A small image colorization model, trained from scratch: 1.73M parameters.
Rows from block 6, named by matrix and row number. Rows with one number belong to one channel. Each number is 200 + 40 x the weight over its row's rms, rounded and kept within 0 to 999. All counts start at 0. After the name is the row's rms in percent of the matrix's.
# convs0: first 3x3 conv (model.blocks.6.convs.0.weight, 96x96x3x3), inputs 63-71, a 3x3 kernel for each
# convs1: second 3x3 conv (model.blocks.6.convs.1.weight, 96x96x3x3, transposed), outputs 63-71, a 3x3 kernel for each
convs0.48,093,152,152,149,161,161,159,165,168,167,159,157,157,154,156,157,150,155,158,191,200,193,199,207,200,195,202,195,253,249,245,256,253,246,258,257,253,173,164,173,181,171,175,204,194,190,227,223,203,223,220,207,214,215,207,182,194,185,180,191,180,165,173,161,189,189,199,179,175,182,184,180,185,230,233,237,226,229,233,226,228,232
convs0.49,089,302,321,256,318,334,257,269,272,203,193,207,196,206,217,206,197,207,196,229,230,216,227,228,213,220,220,205,151,159,153,154,159,151,145,148,139,207,212,213,205,210,210,201,206,207,300,306,223,321,321,230,281,266,183,184,179,172,179,175,168,176,172,166,203,207,187,206,210,190,207,210,192,193,211,216,204,219,221,205,218,218
convs0.50,158,219,224,210,228,233,217,218,222,206,248,246,253,237,234,239,238,233,237,121,132,108,134,145,116,118,124,96,121,121,119,122,121,117,122,119,114,145,159,153,160,174,165,159,172,161,218,234,205,245,259,227,226,237,205,162,159,156,158,156,153,160,156,152,208,202,195,204,200,191,197,193,185,209,209,205,206,207,202,201,201,197
convs0.51,060,266,279,263,276,290,270,257,269,249,194,216,200,216,234,217,200,216,199,152,154,154,146,151,154,142,147,151,195,206,210,201,213,215,196,207,205,194,209,232,185,200,225,191,206,226,258,262,208,272,272,213,254,250,195,194,193,190,191,187,184,188,184,180,202,198,197,203,199,197,214,211,209,211,217,218,215,220,220,214,219,218
convs0.52,091,266,286,250,299,314,267,277,284,234,179,191,184,189,203,192,178,188,179,216,221,210,216,220,208,208,211,196,132,141,142,131,139,137,124,130,125,212,223,236,201,211,225,197,207,221,262,265,221,286,287,237,263,260,208,195,185,179,193,181,175,196,182,176,197,205,192,204,210,192,205,206,184,206,220,223,217,226,227,219,226,225
convs0.53,062,287,297,271,306,314,278,288,290,248,184,207,191,211,239,213,193,215,194,156,158,160,153,157,161,149,153,158,195,205,204,204,214,212,202,210,205,201,210,228,189,200,221,194,205,224,271,274,219,290,287,223,273,265,199,197,198,199,195,195,195,196,196,195,206,203,201,209,205,203,224,221,219,211,217,217,216,222,221,217,222,220
convs0.54,081,204,202,198,203,201,198,196,197,199,208,210,212,203,206,209,188,191,194,204,198,196,206,201,200,204,201,205,140,152,152,148,160,157,139,147,143,203,203,192,203,199,186,198,193,181,196,198,199,194,195,194,191,189,185,197,192,194,193,187,189,201,197,196,250,249,241,251,247,240,260,258,248,201,199,193,206,203,197,206,203,197
convs0.55,089,277,294,248,295,309,255,261,266,211,203,223,212,222,241,229,208,228,214,224,226,217,223,226,217,216,219,210,164,168,168,162,166,165,156,159,159,218,235,252,208,227,248,199,221,245,272,277,219,298,303,239,270,265,203,151,150,148,151,150,147,148,148,146,230,234,221,230,234,219,224,225,209,170,181,182,177,187,187,173,183,181
convs0.56,149,171,178,166,172,177,162,164,166,150,208,215,211,207,212,206,200,204,196,228,237,227,230,238,223,221,225,209,124,113,127,112,104,120,123,116,131,234,244,243,237,248,247,239,247,245,165,165,155,171,170,159,170,172,163,229,224,219,232,228,220,234,227,218,177,186,181,181,185,171,175,179,163,251,253,251,247,249,246,245,245,243
convs0.57,117,145,145,140,148,149,145,146,147,144,168,168,166,175,174,170,174,171,168,183,185,183,186,188,187,185,187,186,121,121,120,123,123,122,124,123,121,136,139,139,140,144,145,145,150,151,224,224,224,225,229,229,223,228,232,137,139,129,143,146,133,137,139,127,252,256,258,251,257,259,248,256,257,198,195,198,197,194,196,201,198,201
convs0.58,094,179,182,177,182,187,185,180,186,187,220,216,211,218,214,209,218,212,207,238,250,251,242,254,255,236,245,245,190,192,185,199,197,191,196,195,190,255,252,252,257,253,254,271,264,263,178,178,170,176,173,167,165,163,163,204,227,220,188,210,207,180,194,190,183,180,193,180,175,185,186,179,184,167,164,170,161,157,162,162,158,163
convs0.59,021,195,195,195,195,195,195,195,195,195,306,304,297,305,304,298,302,301,295,228,229,229,229,229,229,228,229,228,265,268,271,270,271,270,273,272,269,196,197,199,199,200,200,201,200,200,226,225,223,227,227,223,227,226,223,188,190,191,188,190,192,188,189,192,204,210,214,201,208,214,198,204,212,119,120,120,118,120,121,119,120,121
convs0.60,098,273,281,226,303,306,236,275,268,194,190,209,198,209,227,212,195,212,197,234,230,218,238,235,221,229,227,213,137,142,139,135,139,137,130,133,130,211,221,229,197,207,220,194,204,216,294,283,217,321,309,235,295,280,209,221,216,207,217,214,205,214,211,203,218,216,198,217,217,200,208,208,192,188,200,205,193,205,208,193,202,204
convs0.61,113,213,222,213,213,218,206,197,199,185,237,245,239,242,251,246,236,244,240,158,162,163,164,168,168,167,170,172,187,196,202,195,203,205,210,210,205,267,273,273,263,270,272,259,267,269,208,223,213,228,240,222,233,238,212,251,242,241,260,250,248,270,259,254,229,239,234,238,243,233,234,235,221,180,184,187,173,177,179,175,175,178
convs0.62,051,229,245,241,234,247,240,221,233,226,192,199,194,197,202,199,190,197,195,156,156,154,152,156,156,146,152,155,197,204,207,206,212,213,205,209,208,202,212,239,193,201,231,199,210,238,265,266,220,269,266,215,242,239,193,196,197,197,198,196,197,203,199,200,208,206,201,208,208,203,216,217,213,200,205,206,204,209,209,203,207,206
convs0.63,055,176,177,181,172,173,178,171,173,179,196,198,196,197,200,199,192,196,196,158,156,161,167,171,175,185,196,201,176,174,174,176,174,175,176,176,179,166,166,164,163,162,159,163,160,157,157,155,154,158,158,158,160,162,164,183,180,178,190,184,184,189,184,181,172,170,173,171,172,175,173,175,179,197,202,192,208,217,214,206,219,219
convs0.64,033,213,213,207,212,211,205,207,206,200,179,182,179,181,184,181,177,181,178,205,206,206,207,208,208,209,209,210,185,185,184,185,184,183,184,183,182,157,159,166,158,160,166,163,165,172,252,247,227,243,236,217,222,217,199,199,198,196,205,202,198,211,207,202,237,236,233,239,237,232,236,233,228,115,121,120,121,126,125,120,125,124
convs0.65,027,202,203,204,203,205,205,204,206,206,233,237,230,233,237,231,228,232,225,158,160,163,159,162,164,161,163,165,204,202,198,205,203,201,206,204,202,224,223,223,224,223,223,224,223,222,138,134,130,138,134,130,138,136,133,195,196,198,195,195,198,196,197,199,164,167,172,166,167,171,170,171,175,252,254,251,260,261,259,263,264,261
convs0.66,125,231,235,222,235,233,217,224,219,201,211,219,223,214,221,224,212,219,221,234,245,240,233,242,234,224,230,221,200,200,202,196,196,198,201,199,201,253,266,266,260,271,271,269,274,270,198,200,190,207,206,192,201,198,182,217,214,208,214,210,206,211,204,202,248,251,250,250,249,246,243,240,236,197,201,203,198,202,202,200,203,202
convs0.67,132,185,189,186,188,191,185,185,185,178,189,190,193,183,186,190,183,186,192,207,203,200,208,202,197,205,199,195,222,217,227,220,213,221,230,225,230,253,261,265,247,256,262,239,249,258,240,237,220,249,246,228,240,239,221,225,211,216,218,205,210,228,215,220,204,209,206,205,210,210,207,213,213,198,201,198,206,209,204,203,205,202
convs0.68,096,253,265,227,278,284,241,262,263,216,191,208,203,198,214,206,188,200,193,201,204,199,201,204,199,194,197,191,147,151,149,148,151,148,145,147,143,237,237,241,231,232,238,230,232,238,276,273,210,322,319,248,315,307,231,170,170,166,167,167,165,166,167,165,216,225,217,217,223,215,212,216,206,188,195,198,190,197,200,190,195,197
convs0.69,024,197,196,191,194,192,186,195,193,186,168,169,170,167,168,169,166,168,169,158,154,152,155,153,153,155,155,156,169,171,172,173,175,172,173,177,173,115,113,113,124,117,113,141,134,125,260,254,238,268,265,248,267,267,254,173,171,171,172,170,170,171,169,169,208,203,198,209,211,208,210,217,220,211,211,208,208,209,210,208,210,211
convs0.70,129,141,139,137,146,142,139,151,146,143,127,137,118,140,152,132,128,140,121,271,267,265,263,260,259,260,257,258,125,117,120,125,118,121,137,132,137,154,147,159,152,144,154,165,156,164,188,191,196,183,188,196,187,194,204,183,190,189,190,195,195,185,190,189,214,229,234,206,221,228,196,211,220,209,215,202,218,222,209,209,212,199
convs0.71,127,135,134,131,135,135,134,134,135,133,231,229,230,229,225,226,228,224,223,181,183,182,178,178,177,173,172,170,221,224,224,221,223,224,221,223,224,201,204,193,198,200,189,183,186,177,190,188,187,189,188,187,188,187,187,207,210,214,206,210,210,205,209,206,199,195,195,199,194,195,198,194,195,210,212,210,212,215,212,210,212,210
convs0.72,094,281,297,244,301,312,250,263,268,209,199,223,215,220,238,232,206,226,218,213,217,216,211,214,212,207,209,205,144,145,144,139,140,138,132,131,129,214,225,245,204,216,236,199,213,235,289,287,215,311,306,228,276,265,194,158,150,145,152,144,140,148,140,139,211,210,197,211,209,195,209,204,188,193,207,210,202,214,215,200,210,210
convs0.73,093,210,207,211,208,205,208,212,209,211,132,140,141,141,145,145,144,148,146,251,250,255,253,252,257,260,257,263,195,187,180,194,184,175,191,179,167,250,253,258,251,253,256,255,254,253,173,166,160,170,165,161,169,163,159,256,254,248,258,253,247,265,259,253,153,144,138,142,139,135,134,133,132,166,170,169,162,165,163,153,155,153
convs0.74,081,259,261,257,260,262,259,261,263,260,196,196,194,194,194,192,193,193,190,242,247,250,236,239,241,235,237,239,235,234,228,237,235,229,233,233,228,181,179,177,185,183,182,185,185,184,281,284,283,281,284,282,281,283,282,201,196,189,212,205,197,213,206,198,190,190,189,193,193,191,193,193,191,211,212,214,207,209,211,205,209,212
convs0.75,033,217,218,215,213,213,208,208,206,201,224,224,223,224,222,220,223,219,216,160,162,164,158,162,164,155,159,162,209,211,213,205,206,209,203,202,204,227,227,228,225,225,226,224,223,224,279,279,257,283,279,251,260,252,223,257,259,258,258,259,257,259,258,255,265,271,269,263,267,264,254,256,253,195,197,197,199,201,202,199,202,202
convs0.76,091,289,313,272,307,326,280,276,286,240,203,216,210,213,223,217,202,213,203,228,232,224,229,233,223,222,225,214,155,162,162,153,159,159,147,152,152,251,251,254,243,248,252,235,245,252,257,270,215,282,294,235,251,255,202,167,167,164,166,166,163,163,163,161,222,229,217,225,231,216,221,223,207,169,178,178,173,181,180,168,175,173
convs0.77,097,303,295,216,325,313,224,282,264,183,189,201,201,200,212,209,195,205,202,197,196,194,194,196,194,186,189,188,94,102,100,93,99,96,88,92,89,211,218,226,204,212,224,197,207,223,270,251,180,306,287,209,288,266,193,146,141,124,143,138,119,140,134,115,199,198,188,200,197,186,198,195,183,198,215,223,203,216,223,200,211,217
convs0.78,121,195,199,194,201,203,197,204,206,198,147,144,137,143,139,131,138,131,121,174,187,197,162,181,194,174,195,217,147,143,137,152,151,145,159,159,153,158,161,168,155,159,168,151,155,167,182,185,183,181,187,185,183,187,184,136,144,140,142,151,152,136,146,148,158,160,156,166,164,159,171,168,158,189,193,191,183,188,187,177,184,184
convs0.80,066,242,240,240,244,242,242,242,239,238,175,187,177,183,196,187,178,191,183,220,217,216,211,209,209,212,211,211,234,232,226,230,229,226,220,221,221,160,141,134,163,148,141,160,150,144,249,260,255,258,265,255,251,255,244,228,237,238,242,250,253,239,249,253,180,185,177,191,204,204,192,213,218,228,224,220,231,227,225,234,233,231
convs0.81,136,214,220,195,221,223,194,205,204,174,161,161,158,164,162,157,162,160,152,162,164,159,168,168,162,161,163,157,280,280,284,277,276,282,279,278,284,269,277,276,266,275,275,265,272,271,272,270,246,278,273,248,271,262,236,196,193,193,195,192,191,200,198,196,189,190,186,192,191,186,193,191,185,186,189,191,188,191,193,189,192,193
convs0.83,128,231,231,205,233,229,200,214,209,180,159,164,159,169,171,163,163,164,155,176,179,176,180,183,180,177,180,178,263,267,270,261,263,265,264,265,267,219,232,242,216,226,235,213,220,228,272,263,229,276,264,226,259,244,206,161,158,154,163,160,158,164,163,160,164,166,160,169,171,163,171,173,166,170,178,181,175,183,186,174,182,183
convs0.84,013,213,212,210,213,212,209,214,213,210,193,193,194,191,190,192,191,191,191,232,234,233,235,236,234,235,236,235,198,198,197,198,198,197,199,199,198,204,205,204,204,205,204,203,204,203,205,202,192,205,204,195,208,210,204,211,211,211,211,212,211,210,211,210,201,201,200,201,201,200,199,199,198,162,162,162,161,162,162,160,161,161
convs0.85,085,259,280,241,295,313,261,279,289,235,203,230,217,225,251,236,207,232,218,202,203,198,199,202,198,193,197,194,155,158,155,155,157,154,152,152,149,231,240,246,222,235,245,222,237,246,262,261,202,308,305,229,285,277,205,174,166,162,172,165,160,165,159,156,220,218,206,219,218,206,218,217,205,192,203,208,198,208,211,199,207,209
convs0.86,084,293,312,287,301,317,285,272,281,247,207,220,216,217,229,223,208,219,213,161,163,159,167,170,167,163,167,164,138,140,137,135,138,135,128,131,130,242,259,276,237,252,270,238,252,267,271,272,229,285,282,233,262,253,202,155,154,154,155,155,156,153,154,157,185,186,176,185,186,178,182,183,174,190,204,207,199,213,216,196,209,210
convs0.87,146,200,207,195,205,213,199,188,196,183,268,270,275,261,262,265,261,258,262,189,203,194,187,201,190,175,184,174,219,211,214,210,201,203,216,206,208,203,217,220,213,227,229,215,230,232,174,176,150,192,196,169,181,185,163,134,125,139,119,109,124,124,115,128,224,241,233,229,246,235,218,234,224,250,245,242,245,240,236,244,238,233
convs0.88,107,138,143,139,143,148,143,137,142,137,146,144,151,144,142,149,154,152,158,221,225,217,223,225,218,226,226,216,268,269,268,268,269,268,269,269,268,124,117,111,121,114,109,118,109,104,179,173,172,174,169,168,174,171,171,166,169,164,162,162,156,155,153,147,126,122,123,124,122,123,121,121,123,165,166,163,162,163,160,154,155,153
convs0.89,080,203,198,196,202,197,195,202,198,198,174,165,178,156,148,166,166,161,180,176,177,184,179,179,186,183,185,190,237,231,234,235,228,232,241,235,238,218,218,226,212,211,216,211,207,209,142,144,145,133,136,138,124,126,130,245,234,236,237,227,229,239,231,236,234,225,229,221,213,217,217,208,213,204,199,193,200,197,190,196,193,188
convs0.90,109,259,266,232,261,264,227,241,238,200,239,256,250,253,269,261,244,258,250,198,195,187,200,198,190,194,193,185,149,154,153,149,152,152,145,148,149,208,216,220,202,214,221,207,219,226,251,256,221,266,271,231,246,246,206,236,223,213,237,225,219,232,223,219,185,188,173,185,189,175,181,183,167,192,199,199,196,203,203,193,200,200
convs0.91,064,189,193,201,189,192,200,189,191,199,164,165,166,161,162,163,158,158,158,235,231,223,246,241,232,245,241,233,225,229,228,224,228,226,219,221,218,159,158,158,159,159,159,160,160,159,205,209,215,205,209,214,205,209,215,238,240,241,235,237,237,232,233,232,211,209,203,211,210,204,207,208,203,298,295,294,294,298,300,281,294,299
convs1.48,088,191,189,191,188,184,186,190,186,187,166,165,164,166,165,165,168,168,167,192,194,193,193,195,193,189,191,190,102,106,109,101,103,106,101,104,106,114,120,117,118,124,120,111,115,111,204,210,215,195,202,206,187,194,199,195,185,182,189,182,181,190,185,187,188,197,194,196,205,200,186,196,190,180,177,170,185,181,173,183,179,171
convs1.49,116,197,203,207,197,202,205,198,202,205,123,124,121,124,125,123,123,125,124,190,193,193,192,194,194,192,194,194,158,160,159,157,159,158,157,157,156,152,151,150,154,152,153,153,151,151,168,168,176,166,170,181,163,170,185,188,187,189,187,186,187,189,187,187,196,215,202,217,233,219,204,219,202,194,198,200,194,198,200,194,197,199
convs1.50,117,167,170,172,168,170,171,167,169,169,134,133,133,133,133,132,134,134,134,174,178,175,180,183,179,178,181,176,154,155,152,156,157,153,158,159,154,151,150,150,150,150,151,148,148,150,240,245,251,238,244,253,233,243,254,194,194,194,196,195,195,198,197,195,190,206,194,206,220,207,192,206,191,200,202,196,203,205,199,201,202,195
convs1.51,092,199,204,210,198,203,208,198,203,208,169,170,169,168,170,170,168,170,170,189,189,189,189,188,189,190,190,189,164,165,165,163,164,165,166,167,167,149,149,150,152,151,152,150,150,151,174,180,179,171,174,175,169,171,178,191,190,191,191,190,191,193,191,191,221,233,223,236,244,233,221,230,215,189,194,197,191,194,197,191,195,196
convs1.52,116,197,202,205,196,201,204,197,201,204,121,122,119,122,123,120,121,122,119,190,192,191,191,193,193,191,193,192,158,159,158,158,159,158,159,159,157,149,147,147,150,149,148,148,147,147,157,157,170,155,160,174,153,162,179,188,187,188,187,186,186,188,186,186,197,215,202,215,230,215,200,213,196,191,195,196,192,195,196,192,195,195
convs1.53,096,199,204,209,198,203,207,198,203,207,162,163,162,163,165,165,165,167,168,191,191,191,191,191,191,192,192,192,163,165,164,163,164,163,164,165,164,151,149,149,153,152,151,151,150,151,173,179,187,174,184,193,175,184,196,191,190,191,191,189,189,192,190,189,221,235,223,237,247,234,223,232,217,189,193,195,190,194,195,189,193,194
convs1.54,093,208,206,207,200,196,197,199,194,194,225,224,226,224,222,224,226,224,226,228,232,230,228,232,231,221,226,225,145,145,145,141,140,139,138,135,134,215,215,210,216,217,212,210,212,210,251,250,243,250,247,239,246,241,231,165,168,171,169,171,174,179,178,179,214,214,211,219,222,220,224,228,227,187,186,186,192,189,186,197,192,187
convs1.55,112,197,202,205,197,201,204,197,201,204,120,121,118,121,123,121,122,123,121,190,192,191,192,193,192,192,194,192,154,155,154,154,155,153,154,155,153,148,146,146,149,148,148,147,146,146,173,169,180,169,169,181,165,168,184,197,196,196,196,194,194,197,195,194,187,206,192,207,223,208,192,208,189,192,196,199,193,196,199,193,196,197
convs1.56,140,191,196,203,191,194,201,194,197,202,136,133,134,135,134,134,135,135,136,179,182,182,184,187,187,184,187,185,169,171,168,170,171,168,168,170,167,161,157,155,163,160,158,161,158,158,201,201,205,201,203,210,201,207,216,203,201,203,201,199,200,202,200,201,167,180,165,184,196,178,169,180,161,196,200,200,198,201,202,199,201,201
convs1.57,121,142,142,142,143,143,143,143,144,144,69,69,69,70,70,68,69,69,69,213,217,218,215,219,220,214,218,220,235,236,236,236,237,237,236,237,239,176,176,174,177,176,175,176,175,175,157,160,161,164,167,168,168,171,171,146,149,153,147,150,155,151,153,157,218,222,221,221,225,225,221,225,225,177,178,174,180,180,177,178,178,174
convs1.58,087,202,200,197,199,196,192,196,193,189,154,154,155,156,156,158,158,158,159,192,200,200,198,204,202,194,197,193,137,138,136,139,138,135,135,132,128,179,180,171,188,190,181,180,184,179,304,305,302,299,300,298,293,293,290,234,230,234,221,220,227,226,227,236,192,203,201,210,221,215,210,220,210,192,189,176,209,204,186,209,201,182
convs1.59,010,170,168,167,165,167,163,170,174,173,192,192,192,191,192,192,192,192,192,179,176,177,173,174,175,176,176,177,207,207,208,206,205,206,206,206,206,196,196,196,195,195,195,196,196,195,191,191,192,191,191,192,192,192,193,142,140,132,140,138,138,135,133,134,144,137,144,141,134,144,148,142,154,245,254,263,237,246,261,232,246,261
convs1.60,113,195,200,204,194,199,203,195,199,202,122,123,121,123,125,123,123,125,123,189,191,191,190,192,192,191,193,192,156,158,157,156,158,156,156,157,155,150,149,148,152,150,151,149,148,149,171,173,184,169,173,187,167,175,192,189,187,188,188,186,187,190,187,187,189,207,195,207,224,210,192,207,190,196,200,202,197,200,202,197,200,201
convs1.61,122,171,177,184,170,175,181,171,176,180,86,85,85,85,85,85,85,86,86,188,190,189,189,191,190,189,190,189,159,161,159,160,161,159,159,160,158,157,156,155,160,158,158,158,157,158,188,189,195,187,190,197,186,192,203,189,187,189,187,185,186,188,186,187,180,193,177,199,210,192,185,195,174,199,203,205,200,204,205,200,203,205
convs1.62,090,196,200,205,194,198,204,194,198,204,179,177,176,177,176,176,177,177,177,185,185,185,185,185,185,186,185,186,165,163,161,164,163,161,166,164,162,148,147,147,151,149,148,149,148,148,194,192,198,189,189,199,182,192,205,195,194,195,196,194,194,198,195,194,217,225,218,230,234,226,220,224,212,188,193,195,189,193,195,188,192,193
convs1.63,013,196,199,189,195,195,192,197,196,194,183,182,180,182,182,181,180,181,181,200,198,195,198,196,193,191,191,190,206,204,203,203,203,203,204,204,205,220,219,216,220,217,215,222,217,214,179,178,178,178,178,178,178,178,178,207,209,210,207,208,208,210,211,210,168,169,179,171,171,179,186,186,190,214,219,223,216,221,222,221,224,224
convs1.64,023,142,150,163,131,141,156,126,138,151,190,188,189,189,188,189,190,190,190,160,158,158,158,156,158,157,156,158,170,169,172,170,169,173,169,169,173,145,141,143,145,144,146,145,144,148,193,193,194,192,193,194,192,193,194,159,156,158,160,159,163,161,160,163,255,249,246,256,247,242,245,236,230,172,177,178,170,175,177,169,174,178
convs1.65,006,186,184,185,189,191,191,190,190,189,201,201,201,201,201,201,201,201,201,211,212,210,212,210,210,210,209,211,206,206,204,206,207,205,207,207,205,213,215,212,212,214,210,209,210,208,203,203,203,204,204,203,204,204,202,199,199,199,199,199,199,199,199,199,207,205,205,207,206,206,208,207,208,206,205,204,205,204,204,205,204,204
convs1.66,119,200,203,204,198,201,202,198,201,202,165,164,165,165,165,165,166,166,167,201,204,202,204,206,204,202,204,202,156,158,154,158,159,155,156,157,152,149,147,147,150,149,148,148,147,146,200,201,206,198,202,210,197,203,215,191,190,191,189,188,188,190,188,189,175,190,175,193,206,190,178,190,172,205,209,210,205,208,210,205,207,208
convs1.67,154,207,207,210,204,204,207,206,206,207,173,171,172,171,170,171,174,172,174,199,201,201,200,202,202,197,201,201,147,146,146,147,146,146,150,150,150,144,145,147,146,147,149,144,146,149,229,229,237,222,223,233,218,222,234,199,197,199,196,195,197,195,195,199,191,199,187,204,212,199,194,202,188,185,186,184,186,187,186,185,186,185
convs1.68,111,192,197,201,191,196,200,192,196,200,111,112,109,112,113,111,111,113,111,191,192,191,191,193,192,191,192,191,158,160,158,159,160,158,159,160,158,150,148,148,151,150,151,150,149,150,167,169,181,165,169,183,167,172,188,190,189,190,189,188,189,190,189,189,194,212,199,210,226,212,193,208,190,193,197,199,193,197,199,192,196,197
convs1.69,030,168,176,185,162,169,179,158,165,175,176,174,171,173,172,170,176,176,177,173,172,174,174,173,174,174,173,174,151,148,150,149,147,149,147,145,146,155,150,156,150,145,151,150,144,151,195,195,196,195,195,196,196,196,196,175,175,177,175,174,176,174,174,176,245,237,243,241,233,238,234,226,230,195,199,202,195,200,201,194,200,202
convs1.70,145,162,163,163,163,163,163,163,163,163,177,177,177,178,178,178,178,178,178,176,177,177,177,179,179,177,178,179,230,230,229,230,230,230,230,231,231,183,184,183,183,184,182,182,182,181,225,224,223,226,226,225,226,227,226,196,197,197,197,197,198,198,198,199,204,205,205,205,206,206,204,205,206,208,209,205,211,211,207,210,210,207
convs1.71,080,184,182,182,184,184,184,185,185,186,102,102,101,104,104,103,104,104,104,242,253,248,250,261,257,243,254,251,317,327,323,325,333,327,321,328,322,184,188,188,186,189,188,184,187,186,158,163,168,164,172,178,170,176,182,183,186,184,189,189,186,189,193,188,221,228,227,226,234,233,224,231,229,201,203,196,206,207,202,203,204,199
convs1.72,115,199,204,208,199,203,207,199,204,207,126,128,125,127,129,127,128,130,128,192,194,194,193,195,195,193,195,194,156,157,157,156,157,156,156,157,155,150,149,149,152,151,151,150,149,150,165,170,180,164,170,182,159,168,183,188,187,188,188,186,187,189,187,187,192,209,196,212,228,213,199,214,196,193,196,198,194,197,199,194,197,198
convs1.73,084,214,213,213,213,214,214,216,213,213,310,307,305,308,309,304,314,307,302,196,184,176,190,180,172,191,180,170,169,162,163,171,161,160,174,165,165,197,198,200,195,199,205,197,205,213,148,143,132,143,135,123,135,127,115,229,229,231,229,230,235,233,236,242,175,178,178,169,170,167,163,162,160,200,195,197,192,192,193,194,192,199
convs1.74,060,238,237,235,229,230,229,233,233,235,219,219,227,220,222,232,224,227,237,223,223,223,218,218,225,222,219,219,179,179,180,179,178,179,178,181,183,238,237,235,236,239,237,229,234,233,194,195,196,194,195,196,195,195,196,190,192,192,188,189,190,188,190,191,251,255,252,247,248,245,236,238,232,152,154,153,150,150,150,148,148,149
convs1.75,054,188,192,198,185,189,195,184,188,193,187,186,187,186,185,186,187,187,188,172,171,171,171,171,172,170,170,172,152,152,153,152,151,152,152,150,151,169,167,167,169,168,168,167,166,167,180,180,182,183,182,180,182,181,181,175,175,176,174,174,175,174,174,175,231,240,240,238,243,242,225,231,228,175,179,180,177,180,182,178,182,184
convs1.76,112,194,199,203,193,198,201,194,198,201,121,121,119,121,122,121,121,123,122,188,190,189,189,191,190,190,192,190,155,156,155,155,157,155,156,157,155,149,148,148,151,150,149,149,148,148,169,173,185,162,169,186,160,169,190,196,195,196,195,194,194,196,194,194,187,203,188,204,218,202,188,201,182,194,198,200,195,198,200,195,198,199
convs1.77,113,193,200,204,193,198,202,193,198,202,117,119,116,118,120,118,118,121,119,188,190,189,190,191,190,190,191,190,150,153,151,151,153,151,151,153,150,147,146,145,148,147,146,146,144,145,176,176,184,172,176,187,168,173,189,189,188,189,188,187,188,190,188,189,187,207,198,205,223,212,191,208,194,191,195,197,192,196,198,192,196,197
convs1.78,086,168,160,155,163,156,154,164,160,160,147,145,146,145,145,145,147,146,146,237,236,240,244,242,246,248,247,249,193,193,195,196,196,196,201,201,200,194,189,185,194,189,186,192,189,186,223,230,237,221,226,234,219,221,227,164,176,182,166,176,183,166,176,183,269,275,271,283,288,284,285,289,284,150,151,157,149,151,157,155,158,163
convs1.80,084,186,185,183,190,188,184,194,191,186,188,187,187,187,186,187,188,187,188,198,192,186,195,191,187,191,189,187,134,126,126,131,122,124,134,126,129,186,184,183,184,183,183,183,184,185,209,197,189,201,191,185,195,188,187,156,155,158,150,153,158,145,152,160,221,217,222,213,210,216,215,213,219,203,203,201,201,201,198,198,198,194
convs1.81,116,188,193,196,189,193,196,190,194,196,132,132,130,134,134,132,135,135,134,181,184,183,183,186,186,183,186,185,165,167,162,167,167,162,167,166,160,149,148,149,151,150,151,149,149,149,226,228,244,223,230,247,223,233,254,187,186,187,186,185,186,187,185,186,175,193,180,193,209,195,177,192,176,191,196,198,193,197,198,193,196,197
convs1.83,113,190,195,198,191,195,198,192,195,198,115,116,113,116,118,115,115,117,115,185,188,186,187,189,188,186,189,187,157,160,155,159,159,154,157,157,151,146,145,144,148,147,146,146,145,145,231,236,250,231,238,253,230,239,256,189,187,187,188,186,185,188,186,185,181,199,184,201,217,200,186,201,182,194,198,201,195,200,202,196,200,201
convs1.84,012,145,159,178,128,141,163,117,128,147,178,178,178,176,177,178,178,180,181,145,145,147,145,144,147,146,144,148,172,171,172,173,172,174,175,174,176,166,163,166,164,161,164,166,165,169,185,184,183,182,181,182,183,183,184,165,159,163,164,159,162,164,162,165,235,227,228,232,224,225,224,216,217,191,195,199,189,195,200,187,195,201
convs1.85,104,198,204,207,198,203,206,199,203,206,130,131,129,131,132,131,131,133,131,190,192,191,191,192,192,191,193,192,154,155,154,154,155,153,155,155,154,147,146,146,149,148,148,147,146,147,172,170,175,168,172,180,164,171,184,186,186,187,186,185,185,188,186,186,194,214,201,212,230,215,193,210,191,192,195,197,192,195,197,192,194,196
convs1.86,112,198,204,208,198,203,207,199,203,207,122,123,121,122,125,123,123,125,124,190,191,191,191,192,192,191,193,192,154,156,155,154,155,153,154,155,153,150,148,148,150,150,150,149,148,148,171,170,179,166,168,181,164,168,185,186,186,188,186,186,187,188,187,188,190,208,194,210,226,211,197,211,194,196,200,202,197,201,202,197,200,202
convs1.87,149,204,205,208,203,203,205,204,204,205,177,176,177,176,175,176,176,176,177,182,188,182,191,195,189,187,191,184,134,139,131,142,145,138,140,143,134,140,140,139,141,141,140,138,139,138,234,233,234,232,233,236,230,234,237,184,183,184,184,183,183,184,182,182,164,178,164,182,195,181,171,183,167,175,178,171,180,182,175,177,178,171
convs1.88,092,190,190,189,193,192,192,195,195,193,202,200,201,201,202,202,201,202,202,199,205,201,204,209,203,199,205,200,242,244,237,248,248,240,245,245,236,186,184,183,183,184,184,184,185,184,259,257,257,258,255,255,259,257,257,233,231,231,231,230,229,229,228,227,238,246,246,239,247,246,233,240,239,99,105,99,104,109,102,100,104,97
convs1.89,116,175,173,175,175,174,176,176,175,177,206,205,205,206,205,205,207,206,205,134,136,132,139,139,136,139,139,135,200,197,191,199,196,190,195,192,187,177,179,179,179,181,180,180,181,181,226,220,216,219,213,209,214,206,203,194,190,192,188,185,188,189,187,192,161,163,159,164,165,162,159,160,156,149,151,148,148,150,148,148,150,149
convs1.90,110,202,207,210,201,205,208,201,204,207,121,122,120,121,123,121,121,123,122,190,191,190,191,193,192,191,193,191,156,158,157,156,157,156,156,157,155,144,143,142,146,145,144,144,143,142,167,169,174,163,170,179,159,169,181,188,188,189,187,186,187,188,187,187,192,208,194,212,226,211,198,212,195,196,200,202,196,200,201,195,199,200
convs1.91,025,146,146,146,147,142,142,149,145,144,175,175,177,173,175,179,179,180,183,165,162,159,166,165,160,164,168,165,166,161,159,164,162,162,162,162,164,219,219,217,221,221,216,221,223,218,198,198,197,197,197,197,197,197,197,201,200,203,198,197,200,199,198,201,300,301,314,303,302,317,293,293,310,110,113,117,115,118,123,113,115,123